Rows from block 10 of a small sound classifier, named by matrix and row number. Rows with one number belong to one channel. Each number is 128 + 24 x the weight over its row's rms, rounded and kept within 0 to 255. All counts start at 0. Numbers have three digits each.
After each channel's rows are labels from the 100 clips, of 14976, where the channel reaches its highest value: "strongest on" is what is common among them. Only what is clearly more common there than usual is listed. The data: drum patterns on synthesised drum kits.
# convs0: first width-5 conv (model.blocks.10.convs.0.weight, 192x192x5, each kernel summed), inputs 96-191
# convs1: second width-5 conv (model.blocks.10.convs.1.weight, 192x192x5, transposed, each kernel summed), outputs 96-191

convs0.107:124101135167141168090139113136151136143126106096131106154113208103102139113113112134142160079083137131132103165121146104177131133126131158168158158159125142123147133116109163136130156160069166146144107164122142156137144197151100138123094140082099134100114098114072166104111101132168125113
convs1.107:097121102113108150129154111106143134105149083097116168144150146136135113140097163113145163113135098112130155144102186085146136109135153124141086191168152098135105125128076094135136118141130164126103134142117156106118116124114127138116140143158088153158123116149147105106117135147162112091
strongest on: half-time; tempo: 160 to 170 bpm; tempo: 150 to 160 bpm

convs0.64:126134116124127160130113155105134086155133135075121111106185121106128119145122090127076113129116113141124148142113115155070110079146107145149097108126103132169125122086119067115101155116116126131136196108148128124137142129140160127096057152123114117145100128115141106143116137146130139122
convs1.64:132134162108130114119119139097127150120084075141118105166126135121111150164170156144070114131104092165103111151095139113130068073110121137154108111124085167119101111153152112125141133134153106060105134128119169121108142157084113127164150118114142118122097165122087106159148092134161118094
strongest on: rimshot; march

convs0.157:131130152124110129129140128151085095137113105156166133163111190118145099106134125105146070131124129127132138129136102159158185124100111129152170141148126133160189178165109102125084108129120126113120087135138126119111148150128139144151148120133141121179160146155112139106051156122091106128
convs1.157:114137120085090140106085121135112109153133138088109091140161114120085141148109111085146140140076158093122158147193135175132133094092153127141118106136155122085150102163123121129123165144123109143105164133155094126110147138119117099158152085125147119120132154144075112127128113169130145135
strongest on: bossa nova; random hits

convs0.88:129122059130095119114132139153112152137162135111151099094116153112119125154105115113152124096103130147114106093153098121110154148113110098146151145138124197120106122136152087126084129171146154118194168136083095137134106147127119102110157089105140153096126114117153139152116141116151167126
convs1.88:097086089115107131096127103130144134160115091120093081148062100076142113134149131117084103121169116097135123104107094117133105156127178096119179155154141132141104127111107159134123122125189116130136136143138130133112169090150121160115116090163099120136121104101123088148130120102130144082
strongest on: bossa nova; four on the floor

convs0.177:109119124151118177143092118121101141117131092119126074090118180129117127119133098117120154134105166169143119154139103118118118108171147117143139092151130175113126152119057100094162134135110154135104101109144169113134132147102100120115143147156097117140182125089150119109086101134116151125
convs1.177:091135166119148117090130110129134205166089119153138162087120117130089139147148160127121160126187158120112125153151129156143146135087140073135186132168132095155156118137099136122124134138134134103102107124159113111148120116166162122151150132130090106175126073116153124122117139090109126126
strongest on: bossa nova; four on the floor

convs0.163:144107159174145127153129158095097108142094115108154164099125148155126147113149095121073111167167184109104135183145134098122075126166141144124111126151127141150160126141140119096111093118128122164165106136102147117139159125109115105104094110140103153101133141154124146098144142110120135108
convs1.163:124094102107132113146114120148113095115136167115145122126127149177111156113105159111134108144153160145102158139131100102123099143101158115145151091137136152088113172091119099140120071120102136123153103149148106169128103143096114140152144102116176119097134113183180082130165104187110103151
strongest on: shuffle; tempo: 70 to 80 bpm

convs0.73:148129114097122142126101068123123131107149124154126117169106110117097100100159119129139143098120105115162107128143141151098156126106136142135079095122090128138160112125103161154096097113120139124140138072103108125082124107151118121118153091129102080095083125134143150133081124149117108072
convs1.73:128147152143161091093153150095106095178115126157106095155170106136142107129170132139147103126111128147109122145151119137185142122120145147104140118124128122131129145120117145128095147116146148146125094121124117102125140127162147117156140150101148087129092113115128133106155107123113061138
strongest on: shuffle; tempo: 70 to 80 bpm

convs0.59:109132117131137131134118123189128149154137132124112127123100132091128103135089102135116139145115116110109133133119115105149111101135180125111145081160149106120129086108135107129126116141141139110101145118146103149136112099123153104155112093163143102114135114115135133162132084128071128124
convs1.59:121103193110116153163154141111121095154151116098164115101136113165104089159139110136135136157137119153112104136146139170171069114188098172170118120148146123140141113155145120142121124149141150093143108111111132123170093130144153130102129150126109100137141115180132142144119138127163139083
strongest on: march

convs0.60:147132117125097103110128138146106101073137094124115130169112113116109087059088162112156091118156125120149150129124135142114151098154181126161140119115156126069119145132108089119118134128119168124105100151157126149114104138132135123161144152106107148139152140112076159082102146118113140120
convs1.60:139141104124136077119152121116110085110077160135166116123087120128115117164140116110133142123137120135130132115133155124142164112143125125125137160113108162148133113138115128155152110117151107167097133103139143127115162124116131132122105146160146095117107148180129162135182154127134136146
strongest on: thin (high-pass); tempo: 80 to 90 bpm; waltz; pattern: breakbeat

convs0.15:115158104153126134117112116124207105082092094122130120106111128117141076076143137169131136084150130101145126116080135134127161089093137100130084132132132108116108102148128118130142153107063109120110122142113144086142153122116132152095144137102095108159165147142114098144101132103131124142
convs1.15:162125158113151115179133142156170125119112124121114155120114108178137165117147104135132173100147097092075168129152128110138120162114136146139147124141135115149108139106140168121132131090157128123112158097157131157101162094135089150171139125138115139166131132161195172097135127157145118138
strongest on: five-four

convs0.70:129071127123093147107119155141155173148128101119107102141139125099094136127173111147137129135156163089100131105133145117128162129105134124096147154108103106166150078147171138123140158154100103185139134131092123150114087156137142160128141121149126131158152093131154131129154098132093143120
convs1.70:140114107130114180145126108131139104127143135168135148088066160154132147114139095167121132155121123135123097126151152121140120087145126098115099083134143107112147136104105134112159127142127120171165115112147134136118112146095139148137160168133105148135186107134123152131107155102115120064
strongest on: march; random hits

convs0.56:125115097137119115139130072111120131113108135136142138126111084139085135124115125098108137134082104108110131110099120124152105114158166125103131109141103119135090110147121156144096163101126144109140102134144119130134146134115149120130103101136103137128127142128111125094111110188161098106
convs1.56:120137117158141107140157135157133152157186173123114141134111128135153120132119136111110128131164112149114101146096099137138148142180129148121139147119108130124127136139121117103094109121100146195157180117111152138109126116146091185117136109120158158113104118191121136134129099127123135168
strongest on: march

convs0.156:120157124143121101089140104152151115173123114121169121136133126098114122134157104161138157108107090098149085099157136100101166105148130156129151133130107130143116124078101149125121107086105097157127115115102125128135128142115143127150117136081145090139094078107136146084081115056155104105
convs1.156:134113127149116071123138148121140128117094112103142158123109137124105139165132141108123145111129125076143117111129138091160127136140182196090130138119115118130107096115150163120133159142147143086132105173132163163081132124134116153101141114164086152140161123079164140084141130118186133112
strongest on: half-time; tempo: 150 to 160 bpm

convs0.116:122157101124152109131161084157113148163149163070164128124137158178093167132150090122122122153147139112123118179138143148187156109128146118130125122090116128104125083098152128110153124139148119127142134108129131131102118134177126128114150167117082163104127114134118100091148129180106158161
convs1.116:143128139144100151118109137142119171112127115165111130163115131134114127095089128110102138123145168148169147144149157148136102088118122129120141105097118131096162124148129135146145151140130148109114121139089116090142132125145098111090134164137119141088125121116167136131140177147099101115
strongest on: tempo: 70 to 80 bpm

convs0.103:144125140114157100116075103119134117141141135104133131130158121118112136117147154132133030098090172114095103115143158093138123096183053117129120151117133163152163134130119107154123157148102193124136126072116133137136143144170167146123119160149141100122102120099110125135132122122212130141
convs1.103:116117133075116092157103105121117102141129121152129139124131121144110125119111138135104146154136143147151147102128169113135100115133073126140114150123101182087153123061076149120160107165170143170139145117124141113132107128114116154116170145112110158133118078133149124130155102163138131110
strongest on: five-four; dembow

convs0.128:168150098121142072147134117131119110150131128151146163104138148135064122129122114124102156122144091131145133116145174108145127167104139145095128116128085170115095141149138194167107155128126169149110096094135142144119110133117137148105142113145169123133133161130094156147113169113154124102
convs1.128:175115120150127119162118154153143123149104112146131107114152121124093110132104109130139112167114110095136090102152146166127131152168125151130107128143170148131134068112124136103092139112112161154090155134092110170181103093135145150125155146142130094146130120125121103127137125109116130101
strongest on: five-four; tempo: 70 to 80 bpm; tempo: 80 to 90 bpm

convs0.83:102126140145102117141077127104156100125114134084156126115117123115123176123114141128069131122120089124129144117133129111113075122110146122118126125141142097122115149109134145108124149142117066093111118124113102106089113121090154130177149108100164126106104148112162126129127155114075142116
convs1.83:116143148149119122146088109089159129104177150130111139143108142088153122128137142132164157106150098102122107078101140096127096167156156146130128139181135096120125174136123125103093063132116086150109153131138141168163137158145101142134097109135124114140098110118110126123106169159137139145
strongest on: ride cymbal; tempo: 140 to 150 bpm; five-four

convs0.58:100113092169137148154121117126142160137144123154084095137102131167149126148150140161145111157113096133119110159102100121186119109132126116123144166108114091128105122103066161164065117141108137099147174113135140180116124149135170140135109109097141120108112159121125123130114094135134100117
convs1.58:118083105141139138122129138168115110105147098097158086153125156101149126137119065118139142139161159107076147113124133083137105095120148139134126095130118119170116163138130108149110129094131117091119136110133115144120112162105143106128143083148134156105126094105149075141130132145100126111
strongest on: closed hi-hat; tempo: 70 to 80 bpm; waltz

convs0.6:154120124091144090096072147126178195150139117096131149097156145128102092073121124156122117123093131106110112124141113114169155131103168127115155124133128172120102113105123164117098155154139090103154158148175136141146115139137166151111171164153097148103152131059122117137115131144103137128
convs1.6:134135104155143139097116108117111110120150121137123145152106155107141119182141115123124162084103126130120177115127148151127109096126113106187131124128166140119153110055144131149161141103118122128098120111153126125075113084122080130100145166137109150144110149141112101103163137137125132095
strongest on: bossa nova; tempo: 70 to 80 bpm; pattern: one drop

convs0.30:115144102055158120117136141188142118122130139122101097089160155215142131131162142112134145113139119171139110105145089147104120093147135139114117164167155109099142158117136103137108130166120091124125126121144167112127152166167124190107124110094134075108130108095134128108147124099088123136
convs1.30:153120114110163138151138150159113111105081083106158138099139108123060124105120124108133098130112171141124100114105141133108135106101139181092101131132147146120103130138092117082148134110120088137106164165155169133139164171133144110115142144140141101107133127149110126200133134164151104152
strongest on: shuffle

convs0.150:106091136147123168097141152107170110107111122133091121146143137101108156149139111105144171082113109136165115150156145098128130130094128179143115160135128110117138119084095118123114186120082143160091147131087138159120108095111172151140139146118140112086160113097127151138172135103107129186
convs1.150:132119100143096109152093104117093149118139116117136123151106130174089139107127129133177132161145163118138140159135148106121128144116133165090101149103136126129092186137127124154136123152102096113183117124126165150107135118123149170119122115148175118128171120144101112118103135110124119138
strongest on: snare; random hits

convs0.23:100081125149130145150136106140165104104166068155128133120119152119144129119127158154122135070124131134083107155134092120145124173121116127106068084116178116142119123097127156107157094116166138161115098104122149123126162162117122132114112145134149089149103100142098112124150129087116108103
convs1.23:165148141110104149128114138115109156121125127120065131138132111128118111155130150082106100105112115183139097172166155179105169139134108139141155113148122125135179107139126123101121077110157112115130114106172135126113153128106154132101131109123147125124146137140167096131153130110144104116
strongest on: tempo: 70 to 80 bpm

convs0.118:130129103104163143114098098096114128101146139168111119121146165122123107127102121167116151139103095161122151124169126136080151073139097138099070162137131113120126125094135133105115127189110120142072129112177119113137165124148144063170123122133121111077092127101130171127143120107133150120
convs1.118:155111098141079119146118150143139111097135132153126149092122115134132138110130129122144131098100113135130113148152130151094099139126136152131165174113096165101169144135105092164100138135100166112088090149144132087133103122118144164102157114121106140129130114102172104126107130102131116139
strongest on: ride cymbal; tempo: 90 to 100 bpm

convs0.18:106127104143124116158137138118130116130094151123131170103139113107112132142122140147157078149158122101166112103124132113143141118106112085144161134086126145078112091141116103163144116123135103129197104168084118104131152142078170121092068129132138116118110119119084117135105131137155128121
convs1.18:106137079120150147136153165116116156127109090188147132108179093106117150098110144076143088143150100150116095155127154143097098106163147122098142132146131145143137135145139113137133083167074109097112092158186149145079166130127141124116128161113132087119126141107131151167083153140118074125
strongest on: four on the floor; tempo: 110 to 120 bpm

convs0.172:172103119133129141129107132092146120138123099138100093104100114130105107102101087121104165178150145115146130154162119124146127077117141153110107157122121128168110104100090132078119126189146108113072095107158088098090139106124160122125119111134141161151166152135141116084140140159136158145
convs1.172:151105113104134124118091152129065136114149143137145121122130144149145109109178121145119148120110084116149180146138154141112164109127108082165160104165120126114131114114128077155110084150122091123084159141122098128124128109153144146153139128147155150127152100138146078132068164088082154136
strongest on: four on the floor; shuffle

convs0.144:159101191164139117095151167125129125140158104131146136143111157144123106131143130125155147106117132181139117129092131058099088113132153095165122148121158154144129143140133141112132168137162142082100128089166143146165136103140198061177102104112135125139124134148113117125138145119121090141
convs1.144:151152186116130130085119104123121118144120138114144115126120145188157133180121128115113119121122133155173113133165114150114144138119125132118117142135155075190144111122114114108128146134136146156115145102112150078142099151154140122140083037085074137119118153119123096127159143150127116131
strongest on: tempo: 70 to 80 bpm; tempo: 80 to 90 bpm

convs0.120:130072125111144114112132149127131094125147123146146126122148080143144095091101161133165132118118162154137119119113141093090078132113147130089120135130135120123144117155128133189134141133140115147131120082111115118108143149110120168156099111138111102164136108100123111117144136184153140127
convs1.120:134099106081081157150136115121149142118122172116150106111133140183118125128145152113159148109097073119113152114180133137140177126170120137144108118093101146104115139127158138144161126147116121123170130124141137115122138121134157157080137155147056113099155139158131162137124116103141180163
strongest on: random hits; four on the floor

convs0.140:119137153178091085141171112115150109147141056106091126123162100117126105125142145118123142090107151148116140104091099114147123141117133146109150133111111167116142158140156139147152128118130138114129115137098151145135096105121115138153113099082140118201098108093112154124130131165140118105
convs1.140:129100117114163150160143099163097139105131134105127152122122140128134169118170157122107105106079126158110114113156152111124157188156098088076102118128098117137129117116126156133155116125131138127112120170164165127163089132099154141099156102129105149142132111091158155171079146111155106165
strongest on: thin (high-pass); waltz

convs0.114:138147145111147160138130140114107146105147122160093119107123117116062148123143127141123124143128158100144128141110162143109163102156108136102154078095155167081155124102096128133126193141150165105163130117122114116131099139108146111119130148132180134146114128172123147126154128113099161132
convs1.114:136070091101143125123104157118145134143140138097147126143139110145159151123107088142104165105138113132148087155136132126117141154137154144100179140159121108162093133104119151125154082137123097172140158091131133163149122151117111131119137117098197142104135121088127101128108099107118114086
strongest on: rock beat

convs0.24:119163112147095161149119160146128104188135136146125125129122110117117098113151139142110064181097151153100104160120114107094124172158101098128150149147102143107144124154113113140085149123116153170130112132161132134109103144185123137144092142162124124112109084160148156098153120110177143106
convs1.24:104166147118140121169166070112154145144158110131128153072115097153126129151083116137156155129124151169095124126139141132137083137132134132168118119137116126118159127130178120115150168142149144214164132148139115135175117129105118110153128130081075122094138143144117112095099098148123166137
strongest on: tempo: 70 to 80 bpm; bossa nova

convs0.191:147146160151076126135072120098111113174125147102095117097124095159130114133081108140129106085107145171089136137102124147139138104081068174124123131115117112094109116140129151106119138111129136121137135060095115126105127133135138081140105125099168158147168128137170156131124107117111150109
convs1.191:140088135176097104163113130139087139114093158114120159122122139129077106125124118112142096109143128122084134129130151133113089142101135132132105117125162129075122112140105058130118110104107140163105137143102152123144087142147135133143105115131124104094138117124108092095138137127118160131
strongest on: half-time; tempo: 120 to 130 bpm

convs0.11:188119147128133144105134146164117134129152113115138094129155119099079111104148162138076130139115138133116121109106135132101120148153122093124158112123136087139136120124099101174138110139157140149130158116124123155115154156147184127160123130101135082190150120131119122131108145113135115152
convs1.11:130153119098078068149110163126126157101095136110113108086125099140133114093142130095162132148104104132111133075178128130124108140141129154163113143075101154123111181073130190139112150089123115131156134121120143100167137113150154109137126128130098158129102118117120128166115139143102108113
strongest on: closed hi-hat

convs0.117:075126125128136119144118115111132084111145110118149179145144160103127147121108109104137121129131145137092162142117184143171128130102091171125145131112138131088169114122159133107172133146097130182098130114103106097112116058153086141132082121104124139128144121145097113090098165147132148116
convs1.117:089101127097129105139130116125106159128092154133084116107113131137121152161181075095139139132115110143119062102115140166093128095133123115096120156124125132145132157146097104113121131109125172120098150135140125168099105116171138137114150129114113123135112072107109123134130144156153108140
strongest on: rimshot; tempo: 150 to 160 bpm

convs0.168:119160145149112181144089134132082153110121137153081159112109155150126130140117102127176138171155130106110136124127114153161171198126152122160147114100102179151130078121094186073133128155127114149159143152116139123131103146112121090121133131140131103149119109157111144133108134174121108091
convs1.168:141132123146106127112105187100121093151127122122162124146147136118131140161153109133107115105140119129159105097110117128122091138150106163097124121098164163170162116138146133161136087147088095131162141110097142142099099144115128133125168102136134150089166142122162148151141146096113109101
strongest on: five-four

convs0.162:155133123124110133127132156160125206166150104145097114093113157128108099101107113103146066155132097106107102148120163144162152135106174112100112115128160134144103122139129110134137141093192142114151117161134142106170151127128128101137151166122135131118151092095103110145124079127107107084
convs1.162:108113155090122101115091132153148155104129133095132133105142150140135116146128121116174113107105109098138130147120131136128084159080113165126077135101185118091113096118129174155110136157123167110163109157115151116112165144163127094084143079126103153148127156073133137095145084104107136114
strongest on: five-four; random hits

convs0.146:143124130140125120105139107096130147145101137143119110154135108161123124118122127104091150148121144147136139106101104106140114089143166129086115080138160148152079148103106099138169141150174101087113147111117090061150139128168102124157127101100108189157141129151144097105141117142119088156
convs1.146:139120108146133099132072121113084177139120145120130155132125180130141149122120124163120109123155091090151122092139139138140128124128089137103151147134118133128125160129151165169134100193099090135146143115091122096131128097123154175133124153151149128097156118119194143132102124155081109140
strongest on: shuffle; tempo: 70 to 80 bpm

convs0.165:115135180155119102086162151125129153121117091111106136124160093157144112105131146133109124081111135091119090129103113145132143133140140101064115150125125123108145135095152120148107141144147116154126092090107126129130176109110112116100111107100130162088137121100125135073086101169096151142
convs1.165:099099120085081140121119086121117076126136154119151085156116147145165126134116152120111110162153107138122111122164142175115084172173109118152151132091115160062122158100120135116119108120087088139153129142073143125121133174155118173153168134101082117144161124180152103130137133113110135126
strongest on: shuffle; march

convs0.109:089152121132107102082107095072114131128160105133117128152135123170116080130118146115090122171102149127085080124119081101106134118164157103126112115166133063148097172136142100137131120083146102122128135147141123120131144136121128100089107120154162114157147121105123100136136107135151122128
convs1.109:137162138102135147109090142133146140153111130071100130137126094110126099127098128212109085143136108109117145158120130117112125114111145126137086088126108102136125126124152086107145136120071135155140172120128131120172182129139136135182109156146127136113148116158121141160109122100100142119
strongest on: tempo: 70 to 80 bpm; march; breakbeat

convs0.135:099093136168094087146112124122086103164138117111125105136148127106122113102102101166124135119124135144130160152142133106070149115135115106154132171146152167127140120107108158129111153125128162138127156131150152104132104135139143125077127177093127142165086127127126150102111131134144116156
convs1.135:166159137166116127142135144093114114122113108101137141108131139124092107132095086168102135107115139108155076144147127100136136146148115129088066165151117124127139121199116110141161101155138161094142117142122111141118080100083125146134132097122117132167155095139134091103142112158146093123
strongest on: tempo: 70 to 80 bpm; breakbeat; five-four

convs0.45:120108177115139137121138090135112118121131094122136127148111065100148133132132137153140125130137139126100153112107123155104172094145163083163114115139146138086100118173074147117092171094108125119191135140134141124153116127123104131125130138149087112127107160111154125088192146146112134117
convs1.45:083150143116137123174118141089151166094143116145141123090182121137145140137134073137084117144129112125111136139118100130156124140099153138121129102175148129118160102123149124095116133068080122149101126109113128109128193137093053120086136163146122124162089157113117107170114167124148136067
strongest on: one drop

convs0.102:117175144143126139111119107167152116122096152106138143108134140121130151118172095094110138137121121125163102111137124115103165129168169108121122145126115100104067116135099110125122136121132101116161107130113071079158142092144140129126110160154171120102156158149121120152078121166169163128
convs1.102:116111154123099175125119153166155164155123133158123120110107089115139091130146104141108175137120136082076116101154107146102119136170142151131128117119110148138187158106151129089131120088081133136146124146161137157152130123144134143152143097083092143136166102162161137126143159117127148135
strongest on: rimshot; four on the floor

convs0.98:142111115111117099135104126121128091140159135138085088149154143149140138168095110117106124151147137106111084113107146152143139148113099123131170097159114123101152153123136146146163104172137142159157150149103145094110124102097097189068125136132153130134146136102155153129163115120119073147
convs1.98:149135107108108155126171134137134104127179123139101134104149137139156141129124113144121106117095219166163147166166107141088141136128107112152164147133154099136131130131122098119142152130123154149152126122199111162152127096138096108120118121101119092118115146155113092152188111100136135164
strongest on: bossa nova; one drop

convs0.104:088158133127098123072141195113108120145159119116117159138147084081122091153128124123136153133135092142120116145130126093130144166136105118131153105138134124114120140112110115140102109093112128116123146155099099111127135129161133102138131125108075121125154140126082152120114135116142164157
convs1.104:101109103149117097138129116132127074138097136157106119105158151121129103152113118125162093122084140102160062090127092165139170133116122135123111190111131184096125152129108112128101155151152139117154133138101112101099129138087139139137116115137076123094121135115118158097104107113111128152
strongest on: closed hi-hat; tempo: 70 to 80 bpm

convs0.158:113141146152078110141110103169109125143145137143126155126127172122152126132125111143088117106131135134102094131132074138169088147157150120130165145142152106112115145150131137141114099130138122095126110081108161132130121119133128138107130127157119157150101098112083119147108145158084127089
convs1.158:128171102115141114136138085084142124102159118108118100138164120183168150114098102115113107118119082123132134121117138132126147147130149162138131136112095084106100134121151115128137137141104138113139134119152162139118129133106132107063086122128143113127135154155127113153121120116155164152
strongest on: random hits

convs0.74:133114140136117054140139131114108073108119155126128137109117116147147145143130144117126095107106159125093158133092114122075184133132172175123138103094180126133116085175102117148157161144130157158141128143127124108170126144123120114163163109121140104118139136149160115097131148118127132108
convs1.74:141140152134195140143127118164124110127126118132139169102201116123164143110134156130117134140101123128138091127076090143125116118119127143105149131108147144078135125111179073107124104134160127139135145113160130156114087159077116088113132179104162081129080084073143105102106112173133107136
strongest on: shuffle

convs0.54:128105098084105099137130139154115137134120148170130138105098129143109126141109106117122153153119144181145164108162149093086131116123115108143128138137122140131159111128126111125126128141153138102113112083112140150120128136088161127114171089144115100111139143074170134146087127113143204111
convs1.54:113099132119122100138112123140114114135091116167107106120153136130087151117148134097123094087130177103122137105137110120133152111110176133076115158161099141127128131114155156107129099121101091145127147148134101167143132135141123130118167101156161121129135120147088116141089151124129129120
strongest on: four on the floor; rimshot; tempo: 80 to 90 bpm

convs0.184:119128116063143123130141125118135126154134147109149157117092108124137153128128135188138119116082121103145118170133106151116107115132121080135108075109094109164111138120143141125108100134164117120104150126172118125093097077111121123140146118126083167127114156120125123130133095119096184148
convs1.184:117150121149166141075165136159127136106140124137158129126107135103121103112150131134163106099131137106142090149121106147125167094120163105135109110122141132179110128124138093131101119136127130073102114180121117107118111168118133113130129113111094098113064117076118122176125145146174151108
strongest on: half-time; five-four

convs0.53:129150143120121111121155121145105123125093085167102154129147178132165146086134193155113141159143128128140110107136110109127134161114191113084134093155126144161153156118099141082146163096139102112095116150131147092130113088136094132083131127140084132134111156177125153102097113125131166139
convs1.53:126135145153146096130144195158103128073080154142122079156127176105114133206146127106142107095134139105142152124165148151163133147125132141083128113132112133153140148145104155123134127108137141172105112163105076142091131118177120105135100163135107116103123120146115123142140111128136158085
strongest on: one drop; four on the floor

convs0.97:135149116093114151122127125154098120120119079151101122099150127161157101116140104158165129110113176109138124150121131145126141163123139150100146097127110164127156084067137160131143103126092155110117091162191120120101122116111105130063154137105141101103138070094113109101127141158148141118
convs1.97:140125124159118126108107157090128119137147122143123132121124123138127119152103097188080102123130135082147065130150079146111142133128150170122110167086187118102160176124135126097115119125118122195150143138118171120170115128156106148173099136098166117116077112101091124141107145177108097116
strongest on: ride cymbal; tempo: 70 to 80 bpm; one drop

convs0.178:139121137121137110133150151084130153165154085107103121118112112121126114127119178164124153154132123165133107107114130118132087123137138123117147150167116114154132143103105140113125113156122120081137135136183104071096086141159137130120149167104126086131132133134176125092131094121147112187
convs1.178:142103048129182134112111162095084150141058138147126148160167131121091129149125149109137096132124113130123116108139169141139147105126107179092116092160126131120124143173129126135111148111086133119137151190121137134130100110105145146080114137106111145114173083111137124100108105110124106127
strongest on: four on the floor; tempo: 70 to 80 bpm

convs0.91:126125156139114163151102149103091086154143138076131139129093089131129176124109084128153114137073095140161063133105129098108191114128118165094125130132150102151087121157094139136174135144125142142119113104120103159126097135141119128113114078131165150121132152126128145115095136085125094139
convs1.91:118122072050141139106114138131133111076139127136160144119130133122120109113116141133174116134132099106122146112083130108131082106128129130125084098116143134124101108163132128121134158094170116112152112146095149085149086145141162118147105124127126090177124110158097117124088129149155174126
strongest on: half-time; tempo: 140 to 150 bpm

convs0.129:118110141098084130130148126086123127090104114161086091126136172175137126141140123128086169117120120075126109151154147130103164114129102112104130128132136134141178101094110148130111119068141103121135114097134124114111114138134119131092129101075131143106095129103106128093136107096145145142
convs1.129:125132108130136106192094138090129078142117094122130132100162104092110111172109141147124123098123142094140087128122112150140152158097117125106111108159128159106129105101132116120104147145096117096140116150145130135095132130110171134129162128125093130115131139127133121131122127182157148134
strongest on: ride cymbal

convs0.32:103090120133088128119126116118112120133147121115115125150131103110150102093132104131123111121193144131131053134118112153126131149158101109152138131154125138170167133152143121128109139136146144131121146122156135119157108121115119092127099130128153088119152119121097132119112092125118159147
convs1.32:147120111118096131110096152144174156159129093162123095131123153147159168094148133151113128136152161112159115073143110112076136125166109144154108120143141120122128192135139141111144141120093138126178149134149112147166124097127116126164108140158189132096195074125122110115124093096125098153
strongest on: four on the floor

convs0.124:136112140111101102154130133136119115150127125151108137119117144143118127148153126135144158131102110154120114148160114148139166178131145168165176121116141106142120093113106167131163129124062147134140106116098119185091122139116095190146101121127129084119128120121146153134107128107158156189
convs1.124:124143106102117122110148125118128101154120084115127115154135134141107117135120116112101096129126137156115154130079192155110118104141190108139118141109180163141129170112118091116079114132144136136146134128114105139174081136120141128148150131114152125069100089128082102129121140163140112145
strongest on: march; tempo: 80 to 90 bpm

convs0.99:137134155100169144099184106159090104107134125151125109114115135123135121182092122160129128095116109149105126128126091142105111108078166095126132128117145147120196141102110134124141092125157106088155091159129156193098120130106128116125087119084087082148118132105099107111111134152133129125
convs1.99:111132105147108090154094114103118125109162158118093131113138144095130179189130169121123123136128123101122130141108145150106144118106160145121135166160133132112131123141144145155056109153105109110145145155146105144128127146142149156126157123110096076072148149116121084128144126111142121135
strongest on: closed hi-hat; tempo: 70 to 80 bpm; tempo: 90 to 100 bpm; shuffle

convs0.4:173118105121166117122145136110088137101147145163165126116090118124115118123111162134110134090090156202149161122162083141114112123166155104137117148113092136141131146140138111090157086098111108128103122142154090103095129138132116093167105105138128084105155142166135100159113187129097163104
convs1.4:128147151121080084146153106137131148080160153107116100130126131130108106139127190131144113112160119145155155116150089129112175126106165137119118088134098115110093122097156124130113142154164089175129141113127154116067122126149128108099155101157131124109063143139136166174112125138156143109
strongest on: ride cymbal; waltz; thin (high-pass)

convs0.170:140142164112117103128132142154120134147169095119106175179109128166106140145117113129138142126113099103182136154120134087122157174102129116080129112145098118152115129127115097124125111146112150105129112142141123161151125116149148151158174151130150119153124142120155111111125109112086154080
convs1.170:129108135078143086125117109110199121136114078110135067123136098149111147126162107142113128153123105064093144164091156087143105123125145086140146142150087111145132146125150137104123097073149136181105118101127148176166133104122134151127105153123142137184144123136129127092135082098182163142
strongest on: five-four; tempo: 70 to 80 bpm; dembow

convs0.76:150113158124167102104161148149102178145128120129144123133127148107067141176164141139136109184133160135124128126111121125128108165123105107099133121123096146144106106133130124148149116135115108157138086151108101134106118145138158144113158121143124099172106131129111106115141141172160137137
convs1.76:125141118102114164126130150104146082147140107144145126124108131153107113161104094140141124124119170163114131124175182108132093142118103087167110108134122122125150107155119117133155137117116151121108108141102106092155162130102150095131128157111105164134134105162129088138129138088106171134
strongest on: closed hi-hat; tempo: 90 to 100 bpm